From a checkpoint of a small image denoising model: 6400 steps.
Rows from block 6, named by matrix and row number. Rows with one number belong to one channel. Each number is 128 + 32 x the weight over its row's rms, rounded and kept within 0 to 255. All counts start at 0. Numbers have three digits each. After the name is the row's rms in percent of the matrix's.
# convs0: first 3x3 conv (model.mid.0.convs.0.weight, 192x192x3x3), inputs 140-149, a 3x3 kernel for each
# convs1: second 3x3 conv (model.mid.0.convs.1.weight, 192x192x3x3, transposed), outputs 140-149, a 3x3 kernel for each
convs0.105 092:094116119095138110106137095115063110094067116119116140116087116097023100149106121185165156158187155138149129172165074142202117147148098132141079155163119150122134132094140133113122132151141084151079144255146050182072116135124142159145121163111153059112123116099147139149
convs0.106 103:147152165122145132126151120152104133136094131137120153157120134133061090143120136171172157168190158155171125186187090189216137167150110125138093131159136147151125095063084098093119115094144121125105186255180078150106122132128127150127103145111117080106134092101135096131
convs0.107 083:110149130143133125119115121138109091106061096136119142129080118111022073136099112174146170168176181146170122150176091154187095153139102155110093133149126150132119123090113107095124144115159095125072159255184052159108108112134118161138124125101117106105122091122159120147
convs0.108 132:088137080113149136095131134108138159150135118144126121099127122097147103103101090136139150128172148149150184147115107090137149104135144126132129126141117123156158127133156126122115171129105178206147255255248195255227144139105123124109128136128128137141101153132117138084
convs0.109 099:126123119127138140111117126151148133155141142150139108146162139145151164148168130149126142159157151152161177136132113096125131141131133135131126114117131105123144127144121116128136122113120201222183255255255224253249133130106111127118120132121121101102115126118100114081
convs0.110 095:129136117138147121106110114151117131159136112140126113145151130149165141134177147116126129151150160129160160132116118098137141101131153121126131113121124122102127120133111091110146121119123169190210214255252252255255140120127111129126108104132134107108116119124088107093
convs0.111 137:108141093110148132102135129095126143135132116155129110102127110093156110118098098146118131135152147134149174142122109102140147105130140138131121113133124125145146131149137122131128168138092135206168255255255195255223130124110127136115128144139121135134104149130113139085
convs0.112 133:118124091106150127092138139116118141141123125153115113104125129115141114125098106126129147133148160153160170143126121099137131109146142134131130119121125123150158131151157127130125159130098143189159235255255192255226129149110147157121134139150125132136099153132108127081
convs0.113 098:116124111129130148117122125144138154147151135160151116141137124134160142134155159120119132140141179128141177125124126099129122109154148125120129115119126121119139109146119113141124133107118184212199237255255195255247118137118113133124115129136126117112095126112108097092
convs0.114 119:119126102115163141101123123113143144145134123147131115111112124103143131099123115139125147145150145158148178133112112108133144104133134128120133119118143136144141123147156127149114162126105154197185255255255200255212133139116119144110131131128115114134099144144127120095
convs0.115 136:109140089110157145091135140113130138153137110136118119115113115105142116118101094143142145132149139138150189134108116099135141121128149140132105116123115124141157144136153134143115155142095150184171244255255187255230142138116132133122138145149128130140118146138122141078
convs0.116 095:110124108127128137079126133130136151148139127160135123135149127149154152158165158129129135127139155147175173126126112115131135102145140115129118112114134113117126118115108112122135115127112189219196237255251239255240129137127123124124120124109103101118124128105100101093
convs0.117 097:126148119138151134109128136153115159153117129164124114129149120163168139164154123149130153141152174149147168134130128097117139101126158129125126094148129102126115117148140101140120136122110189221198255255255203255255136139135117111125116121131101121116108140123098105080
convs0.118 093:108140108130136139091113124162151169157146139152135122145155118171155157138145131140130113153125146151129144130120115111116138120119139113129103113086110116108133124126111118124102136127096191208211229223229209214237120138114108106130104100111109122104086133110089119076
convs0.119 095:122123097135154124106113123159140146166146122144131140146147116129174142132160140138125130113141144159162173130131123106122126104154130120130110105107132120129133115140101132130129128110087197203190224250242223238255110133117125132108092124117100107105119144117117114092
convs0.120 085:119109108104149125100124111104141146137107135122113100143114122116110114098103111139126157159160200164163183143126135112161165097123137135100102114132137104116153125108133140124133143133144096171167181255255186255242135125131108122117099120131143121125111105104117086090
convs0.121 122:129128117126136116106118131099122127117122111127102100086117101090122111072066057145144149182188198162190195125128136112140155110130131142127119120123131127144160093123127123131118107111126106157131205255255181255236133124121129123118107134150124131124099120124102104093
convs0.122 118:118130092114145111122106087100111117112115105127088099081105121108116095074075067139156169183189200155164197136142128100143138114142125132124121119120118120151159113110117113121124117123131108185174202255255159255192133132112106119121119124154111123113108109122106113075
convs0.123 043:107118131116157122066139110170155165141163194158151139172147137176170151187159159139091136127130140142121152107144092103118124148128139070096075071143126108062132109105135136102161143094145170199182168255255135215206140122097075092152153139096103090081128095149136125102
convs0.124 056:074144116126142120103086118132127121172151161100151154170180123129130158152128139114096107099089121105079124068116138125094094111124112122071151117116126097100108140125106137112131143113143152182180167117166141155182111111100104071117097105091139148143123113129119157104
convs0.125 115:108112093118143120107121101105128123114124098122093103091110121096134096087085076143147164153183194165160184130119110103132150106123125134122110119108096131135152114114116111116122128103123113193145217255255143255208132137111111114121120141144116093122110116109105100098
convs0.126 098:173181170132195186119165170163169169168158170150155169212149169186174149192178178106086099153146156143138148143111093138140114138132123140147137140162140132138138120134157084128150125115118080066088142138086086115115128153141137155141132134120094101093111079099114087109
convs0.127 047:102119105107131123095081134183175151159089175114147177147154185140127127113137119114138111133124110140121109115150100118126126125157160136107146129095135126114181135159102142136092130091149162181148173189222139130173071120102081089126089083109134121099140149164090112155
convs0.128 043:098102134084102165115149070164178163147104178173138126151201149187176154141152195122125111138089096114104203145130100064112115108121153088134107088148154103079066144128129162108135165123106144169144128213214162216230122096133108072142094092092161171087112122092138121128
convs0.129 040:109125136103093143117158150200155163146143178149210169175153147167159142163220184174055155152088113122157147149115100172138137084131144138147123145145125131154152093130115098116143112084129094116027158255139127192178127124113111130167115126101152116116129138125134093146
convs0.130 117:116129116103163117113126095108106128115100112126094097104110115099128114049085065142135167150180195167193195145128124110145137102135141136115114118121118123150142093113107121116124124116111110162125205255251198255235131123112115130123120121119132104108089123121097102075
convs0.131 050:121119117088124116116072101150178167179123155156145189157169145193172153130137137113121104114126101137096142147073138121140123092103128139142112141129110117063150137127137084150134137119140109168164165172196140198161078063107119092138114143114128143150091109147135137157
convs0.132 082:106145105131154134105099123144144164158139143150137131130132127154135127131155154117137120149153164143169157136122120106137141116151151123136121163122132107127149122134134112108130118142119190230180255255245218243240126118132120121136120120118133119103116139114107112076
convs0.133 083:118122122118145123118122156157156174176162156165162139145143175151177184150171150132122101125127127126142126130093113128086129122125122129119117095133124120111142134140131117152136139148117221207187231211189220217225083103106112092080120119110102114101123108109092101070
convs0.134 082:098111106109126127130144092167152151134164145163154141144156156170167158147165157131133123140141120139159163117100119083134153116134164121111121074119128103099107118140111108124120141104113200204201241225210218226234109118117092093100104101108122132118088114109098114068
convs0.135 084:150141113118144146123118107140146156142152148150107130140131114155153159128140144146120149140148179159153192141119146090123163100134138109143127123145144095118138124129121116136131139122116167194189201255255199255255113115115100149149111116133141108104114118127105103080
convs0.136 094:124142129127141126101145108141132141145122124146109103129137141138151125122153126134111145153156159147154178137132128101156140129136147130122137128140131115130153118145142119127131141126099144198161239255255203255255150124100127131106115125132147114119122131119100130073
convs0.137 136:101137106110136125100120115115111126132135100155113101098112109100130101112097095152148140145159159157159186138128120090132134095130138127117117110127130125162169119129136129126129137135106154183154242255255195255228143136106126134136144145154140124133110136123111136076
convs0.138 137:111132082108129125103123112113128146120140113134108105101113102101135108086096084151147143143162159147152174151123120096138134105130138149109113120126128120133165117132128124141118147138115141173151250255255193255218146141103117137119133151152127137142115144129117133073
convs0.139 136:102116092119146111102117115099126123129129114143112104115118097110141094121094105143134156136153161148147186135137108100139136118135144151121122125133123123148150110124136131138118151134116138187163230255255171255229154129096108135125139152135132123130106141129115132081
convs0.140 081:118137124112136146106120135140169165150142140149162141138164142143169156148167159143127106135146158164152169152123108096137117121112127118112114101102136110144146147133120118134108140117106197200198243255237209249235107113122112120114116099106110109112115119103114085091
convs0.141 080:112111123132127151100130125141166150152151161171153121153152129152185144146156127127135124140142116134149159118117108103125132094152148098126098093120115111122136145142128104126137121119125208212199255224205196221230107102117101133119139080136116115121111120119098101079
convs0.142 090:118129096106148132105124108139136135139143149159116130118127143120149135127156123133125133145168150162155179135126125100125145108133139139111125115134152109131130108136139101126146140134117175149133212255255218255255147140134111154130120133171132128140116131114117122076
convs0.143 125:099135096115145113120113106107114137122145124134115102116123111103152105092093096140151156142167167142164186146125122093128145109125138123119121108129119137156160108136121121117123139138110137177177241255255187255227138133113130132123115145140123136128111127139119120087
convs0.144 096:124117107109125120094107130150136155173157142156138132141142133168154175143147135141121123133116140149155154123136115086105142119132139134135122086124135144118117122115106109115117125106102204200207242255232227241241119134116101115114107130124102122110109120114111105083
convs0.145 100:129139125120140125110120122135136129144136133170135114135151137159157165158164136138116159128140173157174175122125138111125136113161163130126134115145136106127132121140119097125108110113080180197193250255255216255255130131136114133127105117122134114111120116139108119097
convs0.146 099:120126112139160138103111133145138138166126137149130119138155119131151159138172145135127125153155155156158188127126123100130121109142138133122125103126128119142149113141118108116111140137120207215188255255255240255255122136111123125136102118114128128109105123124106108088
convs0.147 095:116125086120141136105117132119144147132149159129137123117144132149168138145159140120133142143150141152130145133119148110126132112130142113122128114124137103136129125155116120120114132122100198218216245255237225255246124146130107126115108129144106124103126104129122097069
convs0.148 137:115121084111142126099138140118136139130145133149129116107117125104145102109106098139138150129161143140149186152124124087128143110130141129135121106126138133143169136143146113143123159121092154192173255255255200255210134143121134146123134138158125125145106139147119137072
convs0.149 135:101136098115152128106137140096121150129134118148134115102129128099139112111104099146139133119163152138144174134134115095125138103134142141133122127134134128154147134151162138131125162133095143189159228255255176255230137146117137152105126152153118137129103139129120136089
convs0.150 132:118153100116139135112131134111131141136138105156117118105130103110148121110109102132140149123165159138155183149104115094139132101141131142125121120127132133130144125152156144135126169120098135167160246255255209255243132131116131169114133148142122126133101140134117130086
convs0.151 097:128135108131153143089106139146114140162148129151144118125122127142162153151148129138134142151169149139168180114129120104147140136134136118120125103124123109146137110128121121137128122103110193220205255255255209255245136158124103128107129112125097113098121118113099116093
convs0.152 096:116108112116140134110115113148142166155145143152136140140124121148142143144159148137122149148142152120147172138124112101147122103121130117119129113114118102129132124138115098115114125099113220188197255232230217255250120126123121130114087112114125110108131110110116110095
convs0.153 128:098131089120147136098120136105132158146156126152138111123124119109131114124110096142141158138170157150145177133117111096133134114126135134111135124125124128132158132138140122136138155134099151186177251255255189255229134136101123132111125130142104115146123128141130132085
convs0.154 130:107130096126140114095131123118120128145130106151117119115120115125142118102109105132147150132175152166149171127128122100132147120131140128127136118120132126136155138144143129139112160127094144222191255255255168255194135147107117149101126132131115117132117137135113136081
convs0.155 096:124137099120121137102135106149137135148128142149141111159153115144153152160146138156131113138156144143147177136119125088136134113149146132133120093130140088130134103135120097127116123103088199225201232255231207255246128128125110118115110118142124131120117106132106100081
convs0.156 074:108108127125145118100128111148158157168135145157135141169186156179197198159196143126141127159145135153175155140094099114094131100126156105098125127132114125117149123129141118117111144136135185209179223255238210255255102105116114129116114105120122120120101137088100092075
convs0.157 076:125156132145129140120117127144138135177161146172151153158189166179185151160169192143136126151145162171160184123141115095105116124128124130110120119121136106121160100140145117134133132146131190227182179255255208255255126144101099111117117110110108111098107137101104085068
convs0.158 144:091125089118140118124105116115126140131128103139098098080112086086120095079084063153156161145156169157162195132128133109136161110126140133121108108129128131134149101123123118120119141126124153188177247255255179250213146140106125131115127139138114144142107151132111133093
convs0.159 076:112152128115147147129130122148182139162157146160151131174194157182174193163179170148109126137155141136147151117119107081085114090129134126133113120123133114118148111123161120113129127120151180195184205250255205255255111142136125113114110097124110125121107099111110087050
convs0.160 077:113130109128164142124122128167165139195163154164145128155170183168191187155190160127126100134145163147136167130115102088113111103103115111113129111116123140130118120155126118153142133127128206211191232254242195255253143139135092116124099136101115127110119123097133089074
convs0.161 075:140129134123143132087110138156158137162125152161139128169176161166192199161176182127117132131128161159145155122117097079098093115127134126120130112094114112140150123143153104138132142140130173175195225255255212255255083141124126109129118108127130129090131123116104075093
convs0.162 077:122116101151145124095117128163146167170133158153132151159219150170204181155177185127120119136127157128167187132095101137105116085129117121098128116128148121140136105157136108129135112136110216207183233254225205255255119111106123133119090112141118112117105118105102112077
convs0.163 075:125149129115148126115138102173147152164162142161163135168177174180168183152197190126131115134158154162152123127110102119081114096088132117140122115102130107095137131124143109146097145120147183206196225240226193255255109116112136135140107101113111118146102102113075091087
convs0.164 150:093124083112138109120110116115116129119117105127107102095100087084116100087073065145149151159168170142175194141137121093125150106124126139105120117120121122143143113120123121124119132125124148188164236255255193255223153143098128144113125135151127136136103146130120120072
convs0.165 140:108131106104137106114119105105119135135120106134099094088111103093127089093071068151140155148172163145169194160128128112131138097128143136120120118116103124135149113124121118120112130117113135182173234255255187255249151143109116138119125151149120133136104144137110128083
convs0.166 083:125146118141160128108106134167155168172163173139133132151181163174227188162178186127126099147117117131151137132078118082088107100094125114119143122117136123114140121122136148157097146117106198177185210184199214255255115113116104091095119110099121111107097128095119093075
convs0.167 150:104128093118139111122124089103121126135117120129101104083087093092136085078072051149154157150173171160181199147120133098123128097117136129117103107111139119135138101121121113115117133128116151170150253255255196255238146131106128139116125132145136137130099138137104127088
convs0.168 046:076146145138144137114135121128117171143169191144156144144162140173120136101181148103066165130094101091066121091118134125091157123116132169123147109108143146104119131103130097148120098139094147219249195189236186151190111127146093101081130103101139113133121145139119112095
convs0.169 143:113132101114147114121111102099124117118127120123111092093099104093119107057063077139158168170176200159181196124132122107131150112128135134121108118106109131129140104127134133108114128116109124183139234255254143255194126121102110124116128145146119117122101120106100115067
convs0.170 133:102135092131137105134130098104134140104131109112091092080106109087128101064064075149135157150175174168170195124133125106148161107138129128114120111108129125144147102125102125131125111121125124147137228255255178255241119129113115131102128132155129130121098130111095100067
convs0.171 038:123144113132112160064089120178158188198144166115118192159192149170164190232218188199102153150154165128157119141134100160102192117117195083112140129101139104152115120115098113160123135123110132136147177236241169241213132136143134145101119137179129102099155096111147126065
convs0.172 041:132174162135167125103125172162185148146169167140153156162178131175158152173187207178094099104130130124109117162117116093165164133138145153119155125138121140138118123185179109132183137126162081120084190224148105192156126125149168145178134090114116132081131071073057118083
convs0.173 042:093115132129126109112156141109169163200121161159163180157149163144195200142170137144099090105109115100113147121120137119103098125142162131134144129126135143145108114145148118139119116114163181175151161209209186163158074096095121116079127099082163175135152120146109123109
convs0.174 132:101127094123153106107112098111124121083118120099104087078119092085102101065076072148149157175177192163178206117130118103135150108134130142119130112125118124146167102126116133125117123122119127190143227255240171255228125124107108114106149149127132133119097123111090119069
convs0.175 042:143164100156149083089120144182136175165149191147147212175133097159207149145214169154110084104128103144125152146128141161179144179144154121151128137135160124085150111089097110123151151107141111147090160255162083168182172109122105141161115121129126101074128107081109071078
convs0.176 048:083112116085144119113099119142137167145161137154143142162140111132195178127112123131091101080093112144117083121123142126113150116109120118090113123125132119128137137140140102122098148131111153158158187162223159186217133105089134098038098095108113140115132135139112139141
convs0.177 047:124129155126116110125145146163138154171155148169132176131151141170162148093171085083139153108124103101141121122127094098105175129136159137099133117126144091151134121155117116118126147110127169173208182164232133170219121076097094082086118088147131155117189133123146158118
convs1.105 087:165128129128122139131122133140132133130187142122171139134152147130207183121184157145082126137049111137085119144133148144113152147129130162156130158121140142120145109129130100140124096125116037036000062064000018031044160138122127101134130114127098135118110167124130140118
convs1.106 093:109134116114110111102116114131140129132185146126164146136158130147219174124178147132090134114049110100076117148142137154107129149107136141147148146125133121125140132145117138187155133165125130065008110114072088085101152138141142133151144125158114127131126162112120152123
convs1.107 076:126127146114119107118108116121158125135196166131162148131173166159220204117166145129084099139042104103099102151126123156118130148107132150137115133122141141135131104142127132147107140144136114063030098076051097088078160119125134101119131125121118122118109158120119145111
convs1.108 145:133119117120120139127133140125139119126165157123138130131148152136179182139173143135117137126060104155124141152151159166095137162143157143136137149134146148135160132137129128150135125144139242255194255255238210199156164137139152121152142144154119123125121181141134152121
convs1.109 069:150134126119135154149143124129126144131139138106162130145137154134169165135141126149114153115053101133093118149143181138122152158137175117125129169126138128139170094101114121112114126131137255255226255255255255255184167145154149132132129144166105110099143154113152148119
convs1.110 065:167155156138163161158145114136134145117138121120117097137138160113143143117129100112093139116070128127127157134145144160113148142156195121142128122136140144133163113102102101114113129110104255255239255255255255251214146149125152113146124141138122120116106145094137132090
convs1.111 155:137122115124123140125124147114126129119175154129147127136161154133185170140148151137121136120061096148121139146142159156101132166145151142146143159122139138122160123140130133153131140146136241255199255255237202194163164134127151133142142140173118136130116172150138148111
convs1.112 145:135121114113133137130124130131131125123171151112141120138152153137197169141170141134112137115050099140125150147151156146102135160134163152139140157130128139137151133138142134159135137139141255255208255255219210200161163130147165115144146137162109126139115174138136150120
convs1.113 068:167149157146133183122133131139139131118161130126131092137127156130138142130135115126125113111078124140120144135136153149132137178169165146103137135129140120127139097090144110124138133119111255255228255255255255255192156145123131142140121139153114108112126147105142132106
convs1.114 119:145135123117121136141139136130118110122168145120142128123148160135178165151156132139109123115061114130113145133159156158102148160161168137135136145125140138141154127126117133146133124145135255255216255255249225209164152121132158123151136144161121127133119156144131157104
convs1.115 155:147124123121124149125122144114135118125169149108137118132147157126190178155174145144110138114071108142111136151152150148096130160135168153145143165123132145127146123128133141164134138152145240255198255255232217188172172146134154123144148131156122127125125170146137146115
convs1.116 063:147145115121118165160152143149138134131182163142146114155134171111146163149137101107133148100084124138127121138124132174124118143161182092116124161115129144125168105099096119091096099128123255255248255255255255255209119112139149117110101123167133117111104125124143148089
convs1.117 069:162140142138116152147144160146159122109145145109147131128135146155178146124148130126121141103061127128125136134136150142111133132159174119126121146125120118112148118101126114111121099129121255255212255255255255255216129129153138118177138142146127098113122132112144143107
convs1.118 064:145145155177126155136151149137108113116114129100130125116097112066098116103087099112125126133105120122139135113147134131125152146155168109119139123104151132096154115093116114095122101105105255255242255255255255255212135099136123133122121113128124117107116109082151116126
convs1.119 065:140148152127165160175143147156145106104127134092100118118140148113123100128079085121116148105116161144138149113100143164137148159137180115129119138097131119118151121123126122109107132093122255255255255255255255255231145114148102108138112126126126107109108126091164118086
convs1.120 090:134128136129121142114140119117123123125192140109158109163179179160244186158180151136109153120046132153122174148152163157115152161145175139142157154140153160146174100130126132143120122135122188212125235254217151145176172157170153121154128164173109125121126160133135166111
convs1.121 140:132125119109112148132123134115139122121167148105134115151180180160212195159176142152116140113062120163124158148142159148092136168149157158146152158122134149130145124136120145153119144152122168236135221255251146188170175136150146134155143145170127131135128178151135147119
convs1.122 137:149118122106129141121135135130124117129178141120155128141170157164209184167190156163120140116059116149115155144147161158096146167130167157145164152128152137142161131141133134164140136150129157206118233255219138177168163144163156120154144132164126133128129171140143164119
convs1.123 033:117157108172112153169131109140158131107158088123092112110099103152115128052097042112159117146129149114124129108200158127147144159158202108084124129146160171146115077126133090102143117127065168129046159123058098033034102147145134118133137148104145102086084042089116099089
convs1.124 042:149171131141150158154143148108120117090068056167134079116086114106101079091109075146172112142137127142142136114087121157148142105119143112116078138143156100108131095105092101122116112083118173126044192130155189075092103144128137122131142152136115132118144103107126084137
convs1.125 133:148126125124111142129138139117140107127184133115145122137169161147214167152178162164125145128054117148118158162143169158094145174120163151155154168137137137132153115144136148167129135158134135204100215255214134158166161148159156127163135146164131123117119184156129163133
convs1.126 110:118111115091095105128118132107120123097122131108125120078093078096129110085086100140135135144117120150126115111098128113078087132112118113126116110117101132108127112138120135147127119150139208255189252255255175255252136129119123117105125112136127141125120151134130133150
convs1.127 036:120142096136109114143121121091101119091131096097129097144094089128117090137104048138171143169121161120099127097177172148146154152148150130117131097126125117119112106097139089095118102142101159142118214152080191041082115143137080113161133141132148130159120121119094129110
convs1.128 034:090144101099159124149132113121131081129124130133116103057171091099091085102104064106120143134084136125099137097119126180133179172090123128101090102131109145095155101110103086075091129164089194113052166119057089074062126160111113095087114075109115100100144131089112097049
convs1.129 039:124108151121131140128135137107107145061113152142104162117092051081135094064084086170164161191129101146104112143119117090090086114110121117058106108109078084135131073083126067130139084111143254255166241185119153158052098082131122066079092135147116104120070109069090107066
convs1.130 134:136135124123119136129125125116134124120182142110139113141170166159213191140184145146114139133064122161125159146143158158085136159142167149132160155128144136132154133151129132156128134140145154227123223255240143175186166148161144127140150154171129144129130185158134152119
convs1.131 038:162081114142157149160167138128119082092092099148120097113136118106086091017081041133150160137158124111153097108123067143154172186185171121115114136154152107083152096081139094090059075140075149172103218156121103051076126108127141144129127173145114126086128036087119102117
convs1.132 056:142157133158131156150119133140143139121181142101148099136135172112169168103144119150123129141071116145118148106132161149135161150146204121131135126123127141101160095091112105139119102141126255255217255255255255236223130153146137114158135121165121102119102127118094115119
convs1.133 059:143140151144130154107142139146112102093096129127083155112101116063074077055085077125115127142149126143135102108133127158157134153187128114105117096118150132102128090092090107099120100106105255255217255255245255253196121106088107114123116126108122114125080082099126108117
convs1.134 058:156148141150166146184140137142124146060132133098084121120110102084104101112083118137154120154122106159102120111132120138169156145167151126116130115136141129133111097093119132102117127100134255255247255255255255255203106113117117105149090126125086109130111105122158150114
convs1.135 064:152144147129150164137159169146148115129165110101113115137164175113178111150148096125104147095078143136101157131146148167127152146128175095140144139104147126142143115101101107115118124135108255255232255255255255234216147116129154126167111130184111112119126118103146109121
convs1.136 078:153143129117146150129137121121144118115167136124139104154189168133194157145158129126110143094040098153100154130153153144099154165159187157136142145119135130139144106119117148138105118146132255255206255255247236187181164141135149124172132168167110106129118161114129149119
convs1.137 158:145126125118116143128140137136126118121167146115149131145153157145195174144172153130108147114061113147112137155161168153101133156137170157149151154120148148128142128133123136166129140149135223255189255255220183184161167140146158123154137138162122130134119177150136158133
convs1.138 159:144118132107122144136126140123126119119172148115141131134144159130192180147177157142119135123060103146118148151148163165097128178138160158155146159134128144142148135132120130166131130143144212255185255255211189184170181143148155126150142149156124124139130174151136156127
convs1.139 155:142121126115131147128138136116124127112168142111146121128155168135189165151174147140126137111047121139118148149148155153099141151136178150150145156123143132140149131126118152169139138149141228255174255255215179174172174138141151134151140149161130129130128182150142143117
convs1.140 054:150145114158132164160131126166145099094129094120106136117101141090137110080132079122175162146104119159132148139144164152137178151162187120100121136116115132099136105091094133083117144091112255255231255255255255249235125106110152128139100131133133114125128121083109112103
convs1.141 055:149134163145156143176135144127108142112125105116144122082094114117103118107093113126106147123124129123114125155156137144161131141168174104105117134106137110147139120102096091068096123125111255255254255255255255250228117119099135108129129156138122091080103126135128117088
convs1.142 072:161159125142127169132153124130163143150169131120114121155164182141166146123161125131123134100069127151168162139146140161121153150143188147128125135131139145146150105121100103123148105115143255255235255255255255226192160104134145127135098133183094104129119147106109123103
convs1.143 134:135117119112123152129132148120122128118181146126143128139146162145193173145175135144120133124070111148111141145148164153110131161150164155149142162123142140137156128131126155159128134153133232255184255255209177189166177138144155120151135149158115130131117184147143151115
convs1.144 065:150151122144131158128147146156104116123139148122117108112134151106111139116118115120124144122088113147124146156147164170120151154166168131111135118093126115131125083096104113093120115103126255255251255255255255255191141132137127121148121136151135093116111116145133117097
convs1.145 070:159138137148150162177131143121113128124155133129124113147148150142165160144142134119104149101056134147129149151138132151109159167172177120136144142122141146120150132107127122136122130124154255255209255255252255209209145121156146113175114128176111109121133136132107122098
convs1.146 069:154140143145127138146120138148128136115152154112122123138146153119156153136146121130112132121079106122111135122146140175129143168168176137130149118112137136133136096100101089121107134125122255255212255255255255255195155133151166125136125130174091133123091135128112153113
convs1.147 061:126131140144151173131123124132127126120140145104125114128124143108132146112122131116131130125111141119147142135111140171131121151159175133152123142131134123127162109104121089106111095123155255255253255255255255255206137102135108121135110133110114126117121126132131103092
convs1.148 154:140133127114125143125130138127124119106173150116159127140153154136183180145165161149113130125057112150116140156153161165101131168131165144136137151133139137130142122131137144150129126143135240255208255255235208197170170130155150109138139139163121135135124163148136148124
convs1.149 149:141129127119118158121126138120119120126157150113138127136149154140183162147184147137107132107054116150124143147154154160105129164145166149130140148126137138120149135124132136147138131132139255255209255255235228192169162136128164116143145133157120133135114176157136144109
convs1.150 146:142123121112123152122129135137122119122162147116136119131149165129182167145159139135104138119049096139112145153140148152095139159147172153143154163137141141123145130118120131155133131145140253255206255255222201180164164141135158115153135148165114132133120162143134147112
convs1.151 070:145115130149137166150157140132105117139165139106150107130133166136132158146125130123104158110063125113105128131137151175105144181140147124123131155098119143095144094105114102138130138126131255255241255255255255255212124152142151119147122127152104112136107127126121142127
convs1.152 065:165147140134151133142159151131117114142133133109095119128112141119112133100111099111119136137087104132148133137154132158132160159165166140111135133124131117103130134112105113104110137127111255255255255255255255255223120115124143131115113126118112087129113111098104116094
convs1.153 135:131132122124128158128115143122129127121159143121144117135142148121176167148177141139117134117070123136120149136153157161095144157129169135135144160115136135128149113125128141142138124145137247255199255255235218201171165128138157118147142134164127119142118168147132146131
convs1.154 143:142125121116116138123141138124122117124162150116150135119139148134182165145170150134125131115056106135104142150167154157101143147130154142138135170127144144139156131122120125160140131148132231255178255255218192194157163141146159120151137144158140123131118175150145167117
convs1.155 066:148154131129153175144139155125146109104139141127140139120133151136144124144141119111103166128051112129123160125135137156112139128165171100122124137119113115111131116104117105106116137134138255255224255255255255255209161119152144118140116139172131110096120135093137144098
convs1.156 049:128121133162121129131142140148161152102107091118105105160162161108138130088117091102136153131078149124145145117123129158147179155156164123130133134122125101124110084073102104097101071117115255255212255255255255214193152143147109144165139159165103103112112072112119119113
convs1.157 050:152151131149156138145140154120141111120158132116144098135097140146110114113104084118129157096079099162086156139105157142126183175168151142077149118127134135122154111062105096091108119121102255255218255255255255242218105094128126126135138113186115099131097114045131115088
convs1.158 170:134123128105118139127129135120119110127161140123151140149160159138192173148171168140118139127073111150113139139150160153090127167128151138138151162119137140123158126138127139158135129150139198255180255255239193200179156144154144114153140124156131131133122186150145155137
convs1.159 051:145124175101152140159170146171136125099150106111117098116138130096113127132113069107107127169110143112139120132179164167161148139162168125123128118117126119152159080080098089122119107092119255255186255255255255180253103150157136118144112130176118111109091112102103105084
convs1.160 048:177137141150168127155164139177157119112152084104107131136168114130105157070090071098125171147119116132142093155169182172134185165178165115164104105118139120139126082110111094091112100118138255255208255255239255214173116095152132110138130150156152087090098118100130107079
convs1.161 052:150138150109124160147151122130157103103131112136120119121133129140118129134150097149100124107084141153159126109166170168129160192189160090121119115115149111156131084097110085099111123088167255255222255255255255218186123117156142104137117109154118115145101104082147127127
convs1.162 050:161125151161134155145139130156139114123155146083124135100131114093115124069048074119122169136104166146133137128156182162123174134157163123137112129140144117119142095069099096097084113092117255255182255255255255225155114151148128135158104118169143130089080085119118079103
convs1.163 050:147118142129154134155165132134115124139138110124119111147115127082122119096140067128076161131135124127124175155134175108147186142160151127095117123122126153120135071099097117126131080108117255255203255255255255230194124143146122138145126128147129108115124087137098083097
convs1.164 179:135114124101123141126127128106119121125169146116145131140155164132195182145180163146117146136063117144121141141135152143091130153127155154133154156125136134122139147129128134162134129149140199255169255255231185198181155138149143114143136143166129136120143182150147158125
convs1.165 165:135123137110127141129123142122131111125167138121136120137166155153198171145181154140122146119057130138129159143134159151092135151129156152139136156121135138138150138133123144162133137150134219255177255255229186200188163136141134112147151133158122139134132183147148157129
convs1.166 057:129103127148149175170141147131114111108105100095121093069087100085036077073024050120104131113124142132128137126133167141155174139171151064130110127103144153120116096078100110068098079130127255255200255255255255192187112140103099125129139116112107095094126100097097108140
convs1.167 181:131121122100117147132123125126133119120174150112143123129165166140199188153177156143125132132068108162130143143140154155090120170137155147141146154118137144136142131140124135166137136139142198255173247255230179204174159131142148113134147141163128139136132187161141154133
convs1.168 034:138135171172174104150120084102116150074077106106118140079074095101103104120083099118154174145138150125107165103149137143223172131146173114126145126098092078130122128105111158129122080173087164126000222152096143086039147091148076129085141121132127080083145115143124134082
convs1.169 175:135125120104123129128128126118125121129170146118149114139165163143201180149179164140121144138071113162127152146135161141093129162130149150147146153132148142136152145139134141161142141142148142202126204255215138174177171139152156125139146141151130135126139184155141163136
convs1.170 159:127123127113115142127127134130135118125181149122138121154164164144209183146175169148123133138075113162132156155138152143094126153131149146134150154134139143140153138143139142161136125148132142224142213255234138187176165144157151132140142144164126145128129179162149144137
convs1.171 034:096156157118153066111140189122111153143148141109151080136093122123141097088068098170152128186136108123132137089133146092071142132127129094100133111147155106117130082071081118068110120100104251182106116145075113087056093110156111134172100114134135073072091105093123101107
convs1.172 041:118125128119120120093109087092110127119125142132098146063060065111102104102080092128095131178118157149115130121066079145083111133121146107121072065063121112127128066112073085077104126099107255222212165186167178179104122111133104064101103078083072077124134092127108106138
convs1.173 034:170120134162138081131125120104162120141093092113081129089086127106055139098074056159153115158134167150107132111131128147155150131111134082134095123159147105141143130107127091115109118083100178131076214136103143035077114158158094118129126147072090105114108091143149082112
convs1.174 159:139125116121122146129125127112123129114169147109141120150163165145198189148184162149128145126075116158124143158142161152093130163138150156153145160132126140129154140140141132161144122149141155216130194255226138186176166143155154128155144148163124136123134192157147158138
convs1.175 041:113094140112119118075127138129096115142131133140167123080086115104116083133098100153172129152116093136140093110097099127116085129106083101128067062121089077124102081108094090128123119116135255255234201212155215142133128122116117087089147089110137131089152140114137106114
convs1.176 037:134155171162137137176150148063133105135132106143096098103062099102051116067085084161162082120151134122143131093122130142144093153170126123130101129135101163154143117056133078167132145119092185170067171140123160044078113111130159134139139140139134094099104142111092120124
convs1.177 037:161139116117122151123135116062105089099125121093112108120120074141104071126125045087132154096123103135136108115173158132153188157116195094108148152060132114156073124088094110093135126090145155008009120147156143049078140103139116112133141111152120052063077105092110137166